config.yaml
norm: "layernorm"
qk_norm: false
width: 128
label_smoothing: 0.05
learning_rate: 0.0047
momentum: 0.85
orthogonalizer: "newton_schulz_5"
max_steps: 5400
Rows from block 3 of a small audio frame classifier, named by matrix and row number. Rows with one number belong to one neuron. Each number is 128 + 24 x the weight over its row's rms, rounded and kept within 0 to 255. All counts start at 0. Numbers have three digits each.
After each neuron's rows are labels from the 100 clips, of 14976, where the neuron reaches its highest value: "loudest" is the band of the loudest frequency at the time of the peak; "top examples" is what is common among them. Only what is clearly more common there than usual is listed. The data: tunes sung on syllables by a formant synthesiser.
# fc1: first MLP up (model.blocks.3.ff1.fc1.weight, 512x128), inputs 0-127
# fc2: first MLP down (model.blocks.3.ff1.fc2.weight, 128x512, transposed), outputs 0-127

fc1.475:112108110145144127131157134120157092105116138156080130150103092122157159054124130159162120143149110111105126093151133157056106130161124133152125140131140112155109078147101130121100136143141150165116141131111148106126129151108103117143122127156148112135130074099129115132088105099138073135155113139087104105129116170165139108146136130174134124174157107133142116126161140116153092122157
fc2.475:125114117108142110122114148178175145114091136110119077149135122148101089101112086135165113138071144132114145116194102134129118098094129122112103117132121129149183144120125134131167165104138058121173134110151153114129148143090122142142111141122120124141123090124127125155163122154105160113141112131153131089160154098090131149162125099117106109100117130099128114155109106157153162118101
loudest: 2000 to 4000 Hz
top examples: child-like voice; consonant: /ʃ/; vowel: /u/

fc1.113:103154111150105131138144133125143127112111167145125136134157120136134120117133159125116152156175107120091092136136167136102105143134102129139098162123117144131161102166084145119134146149153126107109091161175136134118125145110107121144108092141108168140132094124116141182093086081099102102131088129074115142164134120137139141121108200163123104137112126076140143116134138132142105104068
fc2.113:148129142096113144121139112117166153147130090127142148159117117132094139129161124110135138138138104125138138118135118133144098152124123140115129130133105109094161116177132091110155194137138151103109148118104104142102157146092130149119101128132109145127110159108133125122139111126142120143129120134085094091126071082076137154082128159128173111156180153098111069143143090077176138147157
loudest: 1000 to 2000 Hz
top examples: vowel: /ɑ/; child-like voice; clipping

fc1.271:153133120101130129145135099160095136111091083189151134145137138122106123079083126129148196124143122178135123108084144121190131166108114144108087123139116125094086139127082128159111126135121120127090093148133121121112148119112130126134121143125168097140126119150099118099137155103119151091146130103144145103123150148167127087112112127150150158178123138124144111127115147095108125159173
fc2.271:116106123206107118141145121085139129110177146165104114127140131140132137107121093112092148123165119137086142125116138117098162122108116129165149073142114129132124093126146150070155112143156124123119130162133114088150129095117158104100097105083106110121120104089146134148125145146119131120081121160112124144123157119090142117119139157091099093095146102101111138099102069154121119142111
loudest: 250 to 500 Hz
top examples: consonant: /l/; child-like voice; vowel: /u/

fc1.37:157108133134163162112186108136100130090155124153131133137077093114138112110123151110108175118180121139098134092145131117105107168139176127150113130092099139100125121148117130161076130091137107093140114146121174152147137124151126123157145112121134156126122102150115132101156146128105170130175127147109130129162131130162114074102112127166097090137123102104119094116131096150113086143150
fc2.37:156153131169149108160151113117151175133123128111130123162158091163116124153109105153149099134152147158145118107146120121127129131139156126137099099152163163138155079097161114091121160121074152157082122129133112180129154110132131108147120079144150101138153115155139114127189125122087113119147158116132156174154116147118135129113113064133117140102163123152120125135120142107109174150134
loudest: 250 to 500 Hz
top examples: reverberation; quiet level; vowel: /o/; pink noise

fc1.203:124062113145097142109157170142118142183101124131123145110163128142135130135099136120125100130099135165097165103120102140117145120157141160128167134129145097127132123162104093153162083141127155097080169160154136136088178125103132104106130131154149164108102101097112148120099120129137143140159131136082155106151125067140161141123098095128134127148131116109173129131135104129111151096113
fc2.203:143157127109157135157161111120138148118143123138137136127187074103098175148149134139155119127095092161190152117153136125120102157145135128134153125133145122138119150148106140151121102145140139139111141161099120147124147127136175122136165136103113110069132126157120106134148164089139098133126145095160128158120138188114100128099153114113171125089132102156092143193149130109150097142111
loudest: 250 to 500 Hz
top examples: child-like voice; vowel: /u/

fc1.444:055119116136139099115149138139139141091119153143142118103149111175123099127160093131119172119112102136118117116122119109106130125099089107121097175140154114128130146122137139129068116127138138124165154121180098119135103141144146119151063139174154166154136136165107119107161137144107116138136117130129115155112153083165126161159174090139123130144112151146135128133152133120131153079074
fc2.444:105140116123119112150076134147108143116107140101157149112147134145120202121132148104125150153093103106127123119180151171139131140108133154136109111136135167129129156126181161168124188114152125103147120121108093126100133122152138111142097123165105143094115143144166108112073156130158150129123124100146138114113077120160115107144140140127122109110164096080129087147157140120130176120152
loudest: 1000 to 2000 Hz
top examples: vowel: /ɑ/; child-like voice

fc1.176:118137114159118155087161127137149173127073199131094130125093096106119151114175116096115144139103134146101099092120144097142109096120124091147118136132130103135134132132131144124104146124139145110172133167157104131103120124103117097150181146144107119123164132128120181161115108103146128123141151112104121104106113145125139146141095122099185175168107134085119085149171117131129142138125
fc2.176:168138132071158126133144115159126155109087120121138159125138159083103149166124166128102108138109147109140111077129144163099145116145095125083168108162122092096111103151126119114082160161129160115115159091121127123109126163131140151145136125158123142166140148154137143151115185120114104177108092155137102103105144108107146153144118147137087105109149123134139119078154129136142156114121
loudest: 1000 to 2000 Hz
top examples: vowel: /ɑ/; reverberation; child-like voice

fc1.63:110103117181097132117156139167144130128114122116119131121105125142109133133131107136094139125112089111099161101147162131102139180154156099135112116118177114150124114071137148167125128117103125187115165146149134157070115158160163090135107096128144127122123061084094133112138154107143107157144145103112142091137121116140117147173143122146175141091114133117121141118143108156109147110123
fc2.63:136117135092147183158138177116130124178124135148168148148108126151083161150164092122148168117144138141164109151110107134111076113112124159129153121123096123133157081127135159074102128107139112129109110133151101150086136131155117130163106145133130122144103091159157153097104114139129117118128125143158127107081145180106113128103153101129109110133138155177131118105143133137090158095148
loudest: 1000 to 2000 Hz
top examples: vowel: /ɑ/; child-like voice

fc1.448:179154139109129089147117090120118115101140139122097113094144128128112164120137077098126140111126122056132111084143138136112149106120158146157082123115154124186131115111150133114154104120136126135183123133157118178095109154120134133117109169144123118154125119111091192178084133153121086123150156129120103150161103133128108125133153136165140162131119103145129126124135098096106114138118
fc2.448:085146143099092137135144117127156140163176132111127133126111135107126100146128124084170122132147098157102144150110091094161114103156144113153132102109171123135152135133150126120161101102090139110133115133150140155075099128099146116126148136139145145163136144179117143183132137188104115134107146145128176118092108153180129125154105153104121125107111104095124076133109147149084146114141
loudest: 1000 to 2000 Hz
top examples: vowel: /ɑ/; clipping

fc1.246:130125116148110117069133115125090113154118165149128181144124112117108108079138155128138153144131129136145110145110152128140153089124077156114120114098110128152158127148148145101139106173125151121097101151103118161107147144122101099143109131166100114137131145115087155144123135075131077180166118181098113153172102097128120121124096106099082133170141133144143145110119150108109154132132
fc2.246:108113137090147071146146149126137168121131132121146107168136092125061099132110126101131098099138142157112157124097135097152114144138092111150130128134116109141121137082119146125121112128073089118076120141112143134093145091142130141101133091128161108126137096125096092157119115165168140150108146136086135077110145145102152122106133093156148122108143123120181149120156129115168095113102
loudest: 250 to 500 Hz
top examples: child-like voice; vowel: /i/; consonant: /ʃ/

fc1.109:146124090159137147156167169169134133095141148120185125082105077138124135085159116106165136141122131138160162117159116126123115154150127111138119114170102098109083146124120106085124147121125139150094129151141113162121149137100130145135117155072126127102150126157078113153114134112130126083118093136131136095150151140119129131168131130134141172107140138164096121107110117124081078137162
fc2.109:169182085133131155119080085139133156144152104139097124162140089130111137116119111134131112101133120149157121122112140117116089137122104098129103144192123137132158142100109143136119112107130116141141131110113148098182128141117167102125153103088140120118103104111136149099149106143157114120122123118059133139116102117124117158125132181099160144137130165104121166119164112114099178069143
loudest: 4000 to 8000 Hz
top examples: consonant: /t/; child-like voice

fc1.65:127079139189142149064177114159108154090140149137157153168170107096133170147144132099105094121161104125143129097095112142118137122097140101129175173113113104112117110133130132124133159121133143107156148146160136108129121179113152140087154105136133145102123087134158108092113113155106109102141117114147120093153087122144135129120142075134117151123092132123136145095127127160136135124153
fc2.65:118181169127162144124118134102125096163136110134115134096143098120119127082111129136113134145152083156136113125169168190149157147137121139120099132100122146098104127138137128146134097126173135123136110167140139112129097118142138134142173150140077127089161140101104174128113173154117125081088116159078145141128144128126147117129163124099054132117141133149174134104133127132114113143136
loudest: 1000 to 2000 Hz
top examples: quiet level; thin (high-pass); vowel: /ɑ/; vowel: /æ/

fc1.421:136112142137101149146141134122108131149094138086136124093176113140117109099059115110137125118147143153118104107117147147161124153099159154143114132115111152137129115177090159081170124127122097130108105205137113155138173116113149095119098094152152128130099105110119100189094154134124090115156147128133113126123128098126102140114141125111138162111096099097109123128139167137168135135096
fc2.421:113104094083094096116125146113117096127206109135129100104143106130110114116136168126087113153101130158142154110105134134119117120136072066098146136122119150057119151098139126170080119120103153142112142147145154105137118137124110120126106126133139133082131143129120177116155102113120139139103146122128135127145140129110117114115115108121166148117088139108115170111154111188158152161103
loudest: 1000 to 2000 Hz
top examples: child-like voice; vowel: /æ/; vowel: /ɑ/

fc1.294:149121118147077134115157097142115155128137147152127129136120159128123126117122135085148149174142108163126127134094119135099074162079116100131114138094115142128126161112113111130125156117115159097133164130149143123101094110122099184098160127109151136125184143145125157104069114092131152108128069132144108158134160085140114133114149101171131158113160128121122100119121112190125125109103
fc2.294:114124134111098160147098147086173118172124084089146151100125132129130117164132151127090154131151126099176143155132117102125134133129138163158123119115133141188161163152123098121101104134165123172120082132099123078153146099130142108098154093129126137082092130095124119142089113149137103103161146159142133144156118110102143115151134139115114170116141138108173127094124157125106124170111
loudest: 500 to 1000 Hz
top examples: vowel: /æ/; deep voice

fc1.143:151118141166089141086137104174098123120193113101125116124141108132124076139106114132112130111120166116155144139100118180120080106136132074141126110143102118099128088136125188138133140115101135161131101120153131113107118141156155124148130155156145163101131150164143144150113134097131126114142124145115152123156080118115128142161130151133147101141136183076127076149124115155113153115092
fc2.143:192198142117098160103125139107160136133135135129143118158164120148086103123136155125140131104110125096188104101135158136136088135139131097096106105149160142138147111119140128139104131133136145120133092114168100090128144143105151077108139163167155111128175132162122158139150120105114146100130133127145141123136166098110150136154163122142152124155097151077098164115095164125133113110129
loudest: 500 to 1000 Hz
top examples: vowel: /æ/; child-like voice; consonant: /t/

fc1.225:146131159103134135138129115095143145177122121121165125201154114114116158163128113139088145084110124151117152095126129138125108096108138126103176096098145158124131157129120084145129115195148163124117147113149105119163119168117121164139134123111112127125116093114091133100156099135122119106104136171146128107145113133129105113101162065120156135158127126151106105136153110167088084118136
fc2.225:115100110148104110115076161187100114089152151178107104118129129113120134125116131162165134142150072118110115102132151119159104130131148128135156162138125113102154118112132145131125130105104130150147127086112085136100113132151134103105133101111131073130171145156121168168130142100102135169136141103118092119140139138162110134149138093154107114145116144075176110106149113107154108124183
loudest: 2000 to 4000 Hz
top examples: consonant: /ʃ/; vowel: /e/; thin (high-pass)

fc1.249:073143111125079091120149147152113125150101150153139110127127141140175146119149116092131154151151070145155129164152149125130089159113102139083143149136139119167147137090118131130122115150086143143111116108153111130125095132126170146155105154116114192081118105147097131103149141117114128119155157135106073137133134100113171119136130104151134130087105113123137161150081128107139110110088
fc2.249:184143085169123152113088158151122149135136148091113143133076146142153155135147157126127147122117101106117154110164115134139092130134128143100118143101130137115139128071100123154148128131139115126066159147101105135095093149152159102158142149135129111123107129100146165155124061140141102149129111147128086119149135106124136122095131160143138133137124165128104057139151146134125137124186
loudest: 1000 to 2000 Hz
top examples: child-like voice; vowel: /u/; vowel: /ɑ/

fc1.273:071163143113180163130125107158102142108141129157117137132111104138085151163117120169117122093134125113105120137125136176177128161069128176120126160093095168139139115098094127174113141122088109137117128084134131162129129150121147110105144169145158125122147118083132092118185154108099158130132081113132091150114119146105146108113128122125133132115117141125146135105121161129153136129151
fc2.273:099122098122160128126149124132146092151145118101143125113153153161166174124160122120149143128077123082124120106102141137147129112114153117155170126175170170161108135104133128123099142104109138118160120106128123145114139121104107140107137159179149161154166154152150177138113175137152152152169132099145189100117158109183129120147104123117145110161161101114129105092134145134132127129122
loudest: 4000 to 8000 Hz
top examples: quiet level; white noise

fc1.312:091113130146098113150130128160077127124124144118129149143141110121108149113212132155105133127107127151160118134117135138142115157105123119147123129129093130122113111148105137115124147140151127166128129126145145170101130108064129139096112150117149170091085085095171139111168173144127130125143106149127146144167079160107095117135112095148072123088116136068124135111095141148150109116136
fc2.312:153168109118119101126125149122155123125136114152135157145104101122132124119078109125141091129115132137104131088057119165141120143194127120150159116131143138143123149125114123166137139101158158129124162126134153135177134136069150111137145099122141127152154180156132153126124129130144153162137126123102115102148125146120126094167141139141071164191156119110135076119119140077142148143157
loudest: 1000 to 2000 Hz
top examples: vowel: /ɑ/; child-like voice; consonant: /l/

fc1.13:176109135144128138129125151142134146145130166124102138123144107143129132125083137105155122149152111113118130129104135181155123109108124162166143143130131162149076111135079095124106099159139161159146123131130162125118147099183133102137129160109132119087135150103112130114098152083101126157134149133100090097128085135145116140121092136099136072124109134147175090089092172144144146153090
fc2.13:128171111134138118120110113112113159156087062131109119124132118094108167124099155143106133106138136126151142115126141132117155146138129086155123098119120113125110100123117115105097140130100098116069175108098084050082153113098112172090120118127114104072140116142123120114150094161125148088165131114141139092102088132111141094127117138141136111130098122120142128165137090110127125108142
loudest: 250 to 500 Hz
top examples: vowel: /i/; child-like voice

fc1.131:117093129137105142093172130149119113124143116106063108156145133123120115065154151161214096125135101124160135121132157145095137146146155156122161098123089141137111134144113090102179117146118120102144094127123111110109158149146108134111108092135144152134135113111103150152144090150151131147154106154110135147148114102148106097096099103135134113171126149177152124100117125131158110122120
fc2.131:117106168139151115138116146088136165118096109104108149146126110143131152135105122093137082101124086147100178137156128093153120106171094125123148102122088108167103139143103147162109111171114181144147121138148139120120104098132091138136125129153105114115110157110152099157137045146108109117114139119099123176112103126133155138144158135165129133124112155140113151113087124086146142121095
loudest: 500 to 1000 Hz
top examples: vowel: /æ/; clipping

fc1.129:103150130127157142175154130129139124115140127181125121139133125111139117152137099147157141140095155133119138180098115135131117102136077150140099159117087137073140089163088159130092125122126158167172101157159124104156140117123108162100105122131164129125144170119113104135090164096127139128098098126116096150119118103148109146151146119164142142126112142099146133068081106135123091094127
fc2.129:134124144114122149158100116152123152104100140091133125146067152118133134145124141117124149115124111105131140135128096143123128144118130086144101133156117186138092155092112134130160136131111165092150127129110072141152106157166112110068167145102087144091117136142149122091112149153114188084174105101145149136166123129129132135148138113131117135130143170159148133107184116098164112145123
loudest: 500 to 1000 Hz
top examples: vowel: /ɑ/; child-like voice; thin (high-pass)

fc1.492:113129174132118088143101074130127106172108152141115122153133099124144117101094107121162128104182090160138130142110107101132136169159177103175095147138094118116108102130143134102132155114137143112167129145124173169101093156141105148087125175158157107098144110119095117122148121126141175129139125121135093134136119128148122150129108090130099126082113114151124124104130166143138158111092
fc2.492:126105125151117167053104168173121131124135142157118153134159107134147144137091127150109103137122118161113149158134155116124115098086164130142096181124099113152109142141111120103124165151102074083114124145127108131098120120155142143131116117143132097155097106160108143120124162084121153109106087125107142150173135109087112126159111136093123154129110098143154107144082123174138107120144
loudest: 2000 to 4000 Hz
top examples: consonant: /ʃ/; thin (high-pass)

fc1.123:105130119100088116101152112095110073160108142140109145087137130135107147114113077127179077147116126117156119127121144113150100117136131121092125143153128130159099090123063133105148132136154153136161148123103105131101169145149150114106167180101127109096161120094129156132125126110086126140130188171127132157111113115143127199132128113113124132163113143127116100111138143156125140123115
fc2.123:100120137118111147119097070141121179115123123143129153126151129124117134157105124099121102115136133115124096108159071110121132133119106084116183149123125125096129117116096141137084161091142084137126099113108135115108115117171100162114140125167119110127127147120070091155149149154128143108101095101116154097125135158104173092155133134157122148094151107121100186118092157140138134170134
loudest: 250 to 500 Hz
top examples: child-like voice; vowel: /i/; vowel: /u/; clipping

fc1.494:122135136137113095148124108134145115128125172112104122109112064107137112164094073127128125159117155129107133126133178143139142136144129111125081126113108118118138123105101120120169113073177130165162147103132119107170137155143145120146149117139129108130136114104067154139141115103136134124151140111146105131146049155132064140144120104159126132117126143078134149126110159140169173114116
fc2.494:103130147127123132110109120148134125103085128122125143132095163156118113141147083146107136093125082143144123117132074126092130128105120169150152147163112115132128144104137131105137141147113111147133122110145080122167116126137133136072093092117067141134137100152181146095151147111113141141179144148109160157113120083127138138166115087144136161161145152116162119136179101114098133168093
loudest: 500 to 1000 Hz
top examples: vowel: /æ/

fc1.506:075157133156166118125160136144131159114104164154078122145166135087153134105129144095122160157110159132132126139156101119098177147100152101139125142078103139138132124142101132120128109158128117096145136098104086136155087148140129110177130115180118130111082134130083099141112158148129120189150147131131135136110148153118124151132119079131150112100158130127112104080116106141099110113135
fc2.506:138087150174121078137117136126114131136090139115141143117138125123097138143134151101143110151107123124124104106088096110138153139117126178137137122130110093087137113138161075159099132111130142161101136147094090127112151117152145115128136119164092131168118148178123093135113114087082162105132104102177096119116138144166121126156090188174120107138136119135113146106111158147143164129093
loudest: 250 to 500 Hz
top examples: vowel: /i/; child-like voice

fc1.22:114097145139108114156128110106135134155121151128142093125108098060149142116110080093068121088102142121090147129107165169139094147166125135146120113126118144095129141125106173159140138170103137113167113142090141135120105156104176111110132125163141149108085115107112094127123087110158137114132160153096118128160151107135111152125136106141109067136110177132102134115121137141138159134138
fc2.22:120161145117129110147135154123177128138152160140148139124122158113128129112174119166124157131148109140124090131138076128122128138093096075135148148139132138160131132107140120135118127139115169059119096124130099097140145129097140165125121143145154084177112135151109173167150089110098100143132109091131159112136081151131172115089192142136144108113124119104127136125135174117145113100101
loudest: 500 to 1000 Hz
top examples: reverberation; vowel: /æ/; consonant: /t/

fc1.493:140149115126084126083161124199150123104134094149086142107123153115097133116131130112148116106108104084122149120101133140108107123151171129132174134142142129091118161143149162136095119134114120185097148108165132106129145153117111134125111065120144095135150114108148134147129115091119089114168173139118144137145153109130146122163129109196136145135144110097141111098083109149097127123133
fc2.493:074067142081136142137177135129115149091111144158143148132137126150115114142167099139143135122132106139096138186135132123117094118103132092096085109117125101130133152147181180108118126103133119130150153113138167093143141137122111140144111127130108131136117072126129065077142130149136121095114145131147150141130113143123114134191115113139144095131095155111136103134126121076089123150139
loudest: 500 to 1000 Hz
top examples: child-like voice; vowel: /u/; clipping

fc1.507:098121100119113154105072157134131120088117136136142105112157071170105105098123154120125122149133138172101142124146110089118146126123161149130114197123121161093113116088116116117096145164136150119133142141110111119151125136126134132100120128115159128134173129115105110116117176110120114117183111121062128102126097150151156130133162093160119140092164167129168125160138149114110156144107
fc2.507:137150099117161054139140119169093130108136142116096104111133161160102168105138131134077121138115116108142113115091153078144112120122111149108110131156156140091128098138154164136125150120137132141093101117054106151142108095095115131125123109159124118150116102162132125124140143106082113109127126130179118121131128108087093157106136094147146091116159110177123154155098114145145113130141
loudest: 4000 to 8000 Hz
top examples: consonant: /t/; vowel: /i/